python train.py --train_examples=48750 --image_size=64 --color_jitter=0.1 --cutout=0.25 --drop_path=0.15 --shared_expert=false --warmup_steps=310
Rows from expert 4 of block 5, named by matrix and row number. Rows with one number belong to one neuron. Each number is 200 + 40 x the weight over its row's rms, rounded and kept within 0 to 999. All counts start at 0. After the name is the row's rms in percent of the matrix's.
# gate: expert gate (model.blocks.5.mlp.gate, 32x80x320), inputs 54-107
# up: expert up (model.blocks.5.mlp.up, 32x80x320), inputs 54-107
# down: expert down (model.blocks.5.mlp.down, 32x320x80, transposed), outputs 54-107
gate.33,091,138,251,123,163,187,280,227,192,186,153,232,240,181,235,159,145,251,213,168,245,197,189,152,211,229,206,149,185,147,254,198,171,295,214,254,213,245,215,255,239,193,195,162,120,218,193,263,156,201,202,122,190,172,269
up.33,088,198,205,151,173,222,201,204,158,157,146,203,127,242,149,191,187,156,231,157,243,206,117,194,178,192,162,169,252,139,161,278,179,268,215,219,188,204,162,246,242,149,183,222,175,231,182,190,90,183,110,184,264,158,322
down.33,087,224,151,207,200,204,184,218,179,246,205,165,217,184,203,198,290,216,173,250,182,160,206,212,222,281,220,294,201,190,143,202,294,160,225,108,227,166,223,173,147,175,180,170,218,245,215,249,178,177,223,159,170,182,173
gate.34,108,195,199,157,186,166,185,191,252,225,189,176,196,200,152,190,248,288,229,239,177,244,163,208,175,213,195,238,168,180,151,230,145,168,240,259,207,274,259,261,192,122,244,183,203,242,261,230,207,170,247,260,143,164,207
up.34,108,156,202,243,248,209,167,211,156,158,209,213,267,251,152,180,254,149,191,139,155,161,161,207,212,159,184,192,192,143,258,216,224,197,273,179,208,177,178,119,231,215,153,209,190,178,127,194,199,209,131,160,192,161,170
down.34,104,196,213,238,208,223,255,250,286,258,218,127,245,259,205,248,193,151,207,185,202,234,165,232,205,131,228,227,249,235,183,181,216,162,131,205,148,149,128,230,222,220,191,198,214,197,200,207,238,183,197,194,258,172,227
gate.35,117,230,160,179,232,181,245,231,202,199,250,215,213,143,231,242,159,141,263,277,207,274,273,197,150,172,247,199,208,244,307,215,180,242,160,170,145,219,164,181,243,163,167,176,188,128,277,202,241,160,185,277,160,305,234
up.35,116,238,138,209,281,221,254,175,227,202,262,229,222,143,264,196,175,156,226,227,226,252,285,204,147,181,257,197,211,254,318,216,173,202,132,214,158,233,130,169,228,184,123,158,206,131,254,207,204,145,210,278,150,283,202
down.35,105,190,192,114,206,184,226,222,200,237,166,205,260,151,175,164,225,210,219,215,165,190,214,172,258,230,197,308,147,242,220,187,134,219,257,243,230,198,185,218,225,188,188,215,190,182,182,231,180,218,192,168,262,236,209
gate.36,109,223,181,274,193,186,144,272,175,180,140,134,150,181,220,260,162,153,201,226,143,235,253,214,214,209,176,238,242,199,179,218,179,208,154,165,170,190,198,161,194,257,279,170,210,205,252,148,194,251,239,191,205,323,172
up.36,103,179,196,207,187,232,173,201,226,157,137,173,230,204,220,163,272,169,128,193,207,239,198,157,206,187,184,157,257,169,144,167,170,157,144,189,198,179,230,224,171,211,134,217,298,150,165,183,215,229,223,196,255,140,227
down.36,105,204,191,179,174,256,196,184,215,142,209,168,215,186,209,242,211,169,191,208,100,238,246,204,115,206,218,159,185,221,244,183,166,237,232,213,184,140,219,199,190,184,282,253,156,197,272,249,270,243,116,200,154,152,141
gate.37,099,200,187,293,254,187,220,226,245,199,235,263,190,218,154,173,156,172,188,136,185,175,246,239,208,216,149,174,195,263,287,197,200,217,230,190,142,169,221,200,183,252,144,271,205,177,88,154,171,128,221,159,226,174,198
up.37,093,177,183,177,204,170,99,218,179,183,202,189,243,204,226,134,253,248,171,190,165,252,210,183,142,203,237,170,113,201,213,217,194,201,173,241,206,246,211,203,244,237,247,175,203,247,246,249,237,298,190,202,146,190,111
down.37,093,267,213,291,209,218,271,149,225,216,159,225,247,251,189,108,285,160,186,198,214,211,200,290,220,269,185,206,164,209,241,214,243,221,209,157,103,229,169,226,191,210,156,197,127,208,166,195,218,215,163,180,181,182,203
gate.38,103,263,235,145,221,198,269,120,238,183,182,219,253,223,185,232,221,244,185,156,162,161,212,173,153,155,142,212,202,171,229,132,188,159,196,245,245,135,212,132,190,164,137,192,180,218,88,170,231,140,236,203,275,205,174
up.38,103,256,219,158,208,156,253,88,257,163,179,228,224,157,171,225,221,226,165,160,183,196,244,178,199,192,175,233,191,207,229,132,180,152,228,250,258,147,230,164,160,161,137,177,152,238,161,164,217,125,224,199,261,191,176
down.38,102,205,199,139,183,212,215,182,223,154,245,241,199,121,153,224,205,175,176,226,202,160,224,209,204,204,238,240,252,207,196,199,188,193,252,125,208,179,172,237,196,222,164,214,126,165,146,152,205,142,155,186,162,215,242
gate.39,089,143,171,201,169,187,165,136,214,190,160,204,250,162,183,241,182,229,186,167,243,194,177,156,237,160,162,232,212,233,272,185,196,219,189,243,222,278,209,141,189,145,185,186,237,214,228,168,201,264,194,179,242,195,279
up.39,087,138,222,199,223,219,171,199,230,205,169,236,178,223,195,166,180,196,229,142,183,258,171,179,263,171,117,205,173,186,211,137,214,150,187,229,211,266,236,153,179,234,215,198,252,171,264,210,165,164,197,283,279,190,218
down.39,093,245,263,181,92,187,152,164,183,175,188,195,240,165,144,168,85,210,153,143,163,187,154,208,198,193,261,167,208,160,203,236,171,252,116,132,261,148,128,257,203,191,188,240,229,266,164,270,222,109,197,147,178,196,215
gate.40,097,175,191,167,183,213,207,186,155,244,183,187,210,177,183,232,244,202,142,158,216,171,276,216,190,200,206,211,217,295,221,225,180,246,219,193,134,257,231,222,131,189,217,215,148,152,270,209,104,166,180,167,185,195,189
up.40,099,204,200,254,213,211,168,225,249,141,281,190,162,177,202,158,151,181,188,217,198,141,155,223,234,163,153,121,185,113,161,201,205,144,185,204,157,149,198,231,230,278,213,157,258,200,182,168,264,244,218,258,236,201,231
down.40,094,280,183,230,217,221,187,270,209,199,202,207,221,261,204,197,172,210,262,212,192,187,239,190,183,223,200,187,225,155,231,196,230,194,213,206,151,136,220,186,191,181,309,243,212,225,167,169,267,187,93,176,235,246,181
gate.41,106,162,148,209,241,195,211,235,215,157,195,181,198,216,226,150,232,146,107,296,202,200,223,175,203,177,167,222,214,238,242,288,206,240,153,148,262,184,233,235,172,185,205,214,165,186,179,199,198,193,194,219,206,201,212
up.41,101,247,227,192,159,130,172,233,174,220,211,217,232,214,104,293,199,220,253,151,180,239,154,297,205,218,198,187,209,121,162,123,237,137,281,183,123,184,232,182,277,181,131,253,218,246,172,249,185,211,240,228,165,227,189
down.41,107,248,127,175,229,184,170,212,189,163,194,256,209,172,218,284,222,184,199,288,213,256,267,150,190,89,256,177,187,232,170,188,222,127,204,218,224,157,227,175,176,188,191,168,233,212,264,237,201,131,180,227,180,153,186
gate.42,103,264,206,191,198,192,180,176,218,196,172,196,195,252,137,170,136,186,174,155,242,174,186,207,177,236,219,232,189,237,209,178,179,150,245,272,199,161,164,147,228,170,194,175,191,258,183,207,161,159,243,178,147,224,198
up.42,107,244,185,249,241,170,256,208,227,219,153,189,235,203,104,78,123,211,128,172,216,182,188,238,193,207,217,215,209,214,219,154,188,150,211,224,220,169,251,176,149,237,207,239,213,245,204,89,201,176,236,193,246,209,202
down.42,103,171,201,195,197,244,218,138,173,207,187,141,179,208,168,102,178,241,214,204,183,205,271,165,237,237,193,218,228,172,213,208,214,151,242,217,194,136,110,117,151,185,229,192,238,261,234,192,262,165,272,206,190,212,196
gate.43,097,217,189,175,146,121,162,185,165,191,233,218,201,223,236,188,245,198,142,161,231,203,161,147,159,204,112,159,140,201,272,165,324,209,158,261,270,186,135,214,248,156,163,250,169,171,231,193,156,128,217,241,170,243,205
up.43,091,144,243,220,222,215,239,199,225,213,216,241,162,151,201,186,214,156,285,146,230,222,230,155,224,235,240,195,192,125,211,187,262,87,161,234,234,219,190,179,288,204,126,181,152,123,202,154,215,200,203,215,224,220,207
down.43,095,261,121,241,159,172,175,214,202,115,246,175,140,164,227,175,186,193,238,209,210,195,193,167,237,148,121,193,227,155,157,186,205,217,203,178,166,245,223,142,144,248,202,228,207,165,230,183,198,235,163,256,234,148,148
gate.44,096,158,198,218,307,123,168,249,272,152,186,296,136,174,286,233,178,157,193,176,186,204,167,223,174,220,204,221,257,244,235,202,169,211,268,230,213,154,261,218,181,220,190,165,235,160,147,166,246,211,184,202,239,223,200
up.44,094,169,246,139,153,239,141,282,191,300,143,228,181,233,189,187,179,236,227,151,186,185,318,293,175,142,166,243,255,187,235,176,222,167,146,164,196,149,207,204,279,211,157,205,169,218,145,225,221,176,167,254,168,243,174
down.44,093,165,201,231,251,140,304,158,156,220,173,168,242,171,232,232,225,204,214,224,211,179,211,192,237,146,199,123,267,192,213,181,167,145,233,196,166,293,218,237,216,152,295,116,186,209,200,161,193,140,154,227,209,173,152
gate.45,079,218,213,210,234,159,151,177,207,237,176,199,166,157,204,212,160,210,184,229,186,125,145,204,191,225,191,249,249,152,242,209,238,201,215,233,168,212,226,204,169,206,254,182,164,217,189,252,133,206,272,154,109,215,214
up.45,088,181,258,248,155,234,228,267,223,156,175,201,272,152,156,157,135,186,206,194,181,221,183,190,199,188,161,243,167,181,232,282,206,201,232,232,243,221,209,227,205,172,187,198,190,241,200,175,225,160,229,242,202,193,207
down.45,093,209,210,216,161,179,235,235,110,249,235,252,230,186,202,184,177,148,219,183,250,241,201,202,222,164,245,183,272,173,203,181,241,213,210,181,250,187,229,142,263,161,233,248,160,113,227,163,228,213,233,138,201,172,214
gate.46,098,264,124,180,144,183,186,202,182,193,184,271,216,186,291,238,226,291,158,266,260,133,227,266,94,220,141,246,190,188,198,148,209,279,119,224,212,141,263,197,181,209,176,188,154,146,267,118,231,180,131,191,140,216,204
up.46,093,184,232,216,223,162,194,184,198,165,222,213,265,174,210,186,241,170,262,261,200,192,186,148,293,142,280,206,234,144,199,219,175,175,258,190,166,219,175,228,214,208,202,146,196,186,255,242,133,248,189,176,229,172,295
down.46,096,187,225,254,268,279,180,185,218,213,197,203,244,253,181,192,286,171,146,208,140,170,200,171,126,124,203,217,240,168,137,158,279,164,259,178,210,171,194,299,222,202,208,183,176,151,202,177,186,140,215,196,165,171,173
gate.47,120,202,257,158,183,224,220,199,169,224,196,202,160,181,174,152,88,214,152,137,186,178,169,285,272,199,195,212,123,192,228,181,131,182,142,194,180,72,189,165,206,196,217,269,192,168,167,177,159,204,210,239,170,246,138
up.47,116,211,282,150,190,224,204,230,177,257,195,208,154,181,192,177,125,213,188,158,173,173,195,272,236,212,197,214,136,183,224,165,119,159,142,194,188,84,235,176,202,252,223,262,211,186,178,204,165,212,217,239,126,205,140
down.47,117,125,162,165,221,194,234,196,212,218,229,209,182,193,189,254,253,204,254,173,143,214,212,231,161,250,172,162,161,208,194,256,222,224,162,209,148,226,210,172,194,224,251,190,182,185,170,195,170,220,218,160,196,195,200
gate.48,102,188,209,143,247,241,159,208,211,214,186,215,182,198,247,180,212,264,208,129,177,194,106,197,246,230,166,193,246,207,280,161,170,205,145,185,216,166,215,217,257,228,196,166,183,190,149,208,202,209,89,247,204,201,211
up.48,104,207,201,188,251,230,149,238,237,193,230,203,154,207,209,154,258,221,237,196,183,205,166,199,259,226,179,225,186,207,272,170,215,229,202,221,213,167,161,222,264,221,213,223,169,228,179,163,173,218,149,220,183,214,203
down.48,107,211,86,197,161,135,178,150,264,229,163,175,149,123,173,120,130,202,120,146,227,174,246,85,254,223,191,209,237,231,238,166,241,134,268,226,218,214,213,187,170,170,270,227,113,198,216,216,224,178,182,184,183,194,168
gate.49,074,183,213,170,189,155,232,246,162,146,219,196,278,234,239,189,121,173,226,255,287,113,181,209,204,190,183,221,233,187,168,249,210,235,149,234,209,208,225,162,194,217,225,182,211,210,254,217,138,191,175,174,243,161,163
up.49,078,210,239,300,167,157,245,232,219,209,132,147,189,231,222,234,232,111,271,192,274,244,173,268,248,204,202,218,122,209,169,250,144,181,252,267,160,242,235,211,244,234,191,218,242,238,279,251,205,306,194,118,109,199,257
down.49,082,186,142,162,209,174,238,161,267,160,108,188,186,168,280,179,228,251,231,162,259,154,186,251,133,229,234,168,157,172,137,172,81,189,253,270,229,171,171,207,165,242,240,207,271,180,222,191,224,258,171,154,246,231,198
gate.50,094,236,245,189,241,158,189,229,137,249,168,213,231,247,172,251,278,280,206,140,264,227,228,202,219,276,224,247,126,161,195,191,264,310,180,160,207,222,243,195,198,215,218,219,170,187,202,278,138,217,222,196,195,196,194
up.50,099,234,269,195,146,225,223,259,205,131,237,194,153,290,207,227,258,191,157,161,198,187,217,162,189,150,199,271,196,174,242,180,201,226,184,228,230,211,219,185,200,244,159,194,168,187,209,189,221,203,311,214,173,235,219
down.50,102,191,289,253,182,157,138,203,194,213,242,248,154,200,232,194,220,221,269,231,219,239,214,164,175,206,122,217,202,222,241,233,207,185,225,235,188,225,232,198,239,212,152,228,244,164,144,212,219,184,209,203,208,175,161
gate.51,083,169,210,194,182,220,141,186,172,131,258,243,214,245,252,220,313,173,163,202,197,204,197,207,170,131,245,221,141,183,196,136,146,206,239,168,166,247,182,232,239,172,206,151,113,163,135,178,174,202,269,181,155,196,149
up.51,085,257,209,230,238,181,136,174,251,208,209,93,252,217,182,123,165,152,171,217,199,191,268,175,119,172,217,206,214,201,122,171,140,257,154,226,160,249,180,176,218,233,213,200,234,229,236,227,187,279,210,215,184,230,113
down.51,095,184,141,190,233,111,233,180,199,205,158,230,116,284,283,189,207,212,181,197,167,153,223,217,215,173,193,152,156,229,190,266,166,200,223,177,202,130,100,186,230,238,189,170,168,197,202,153,218,187,141,110,232,141,190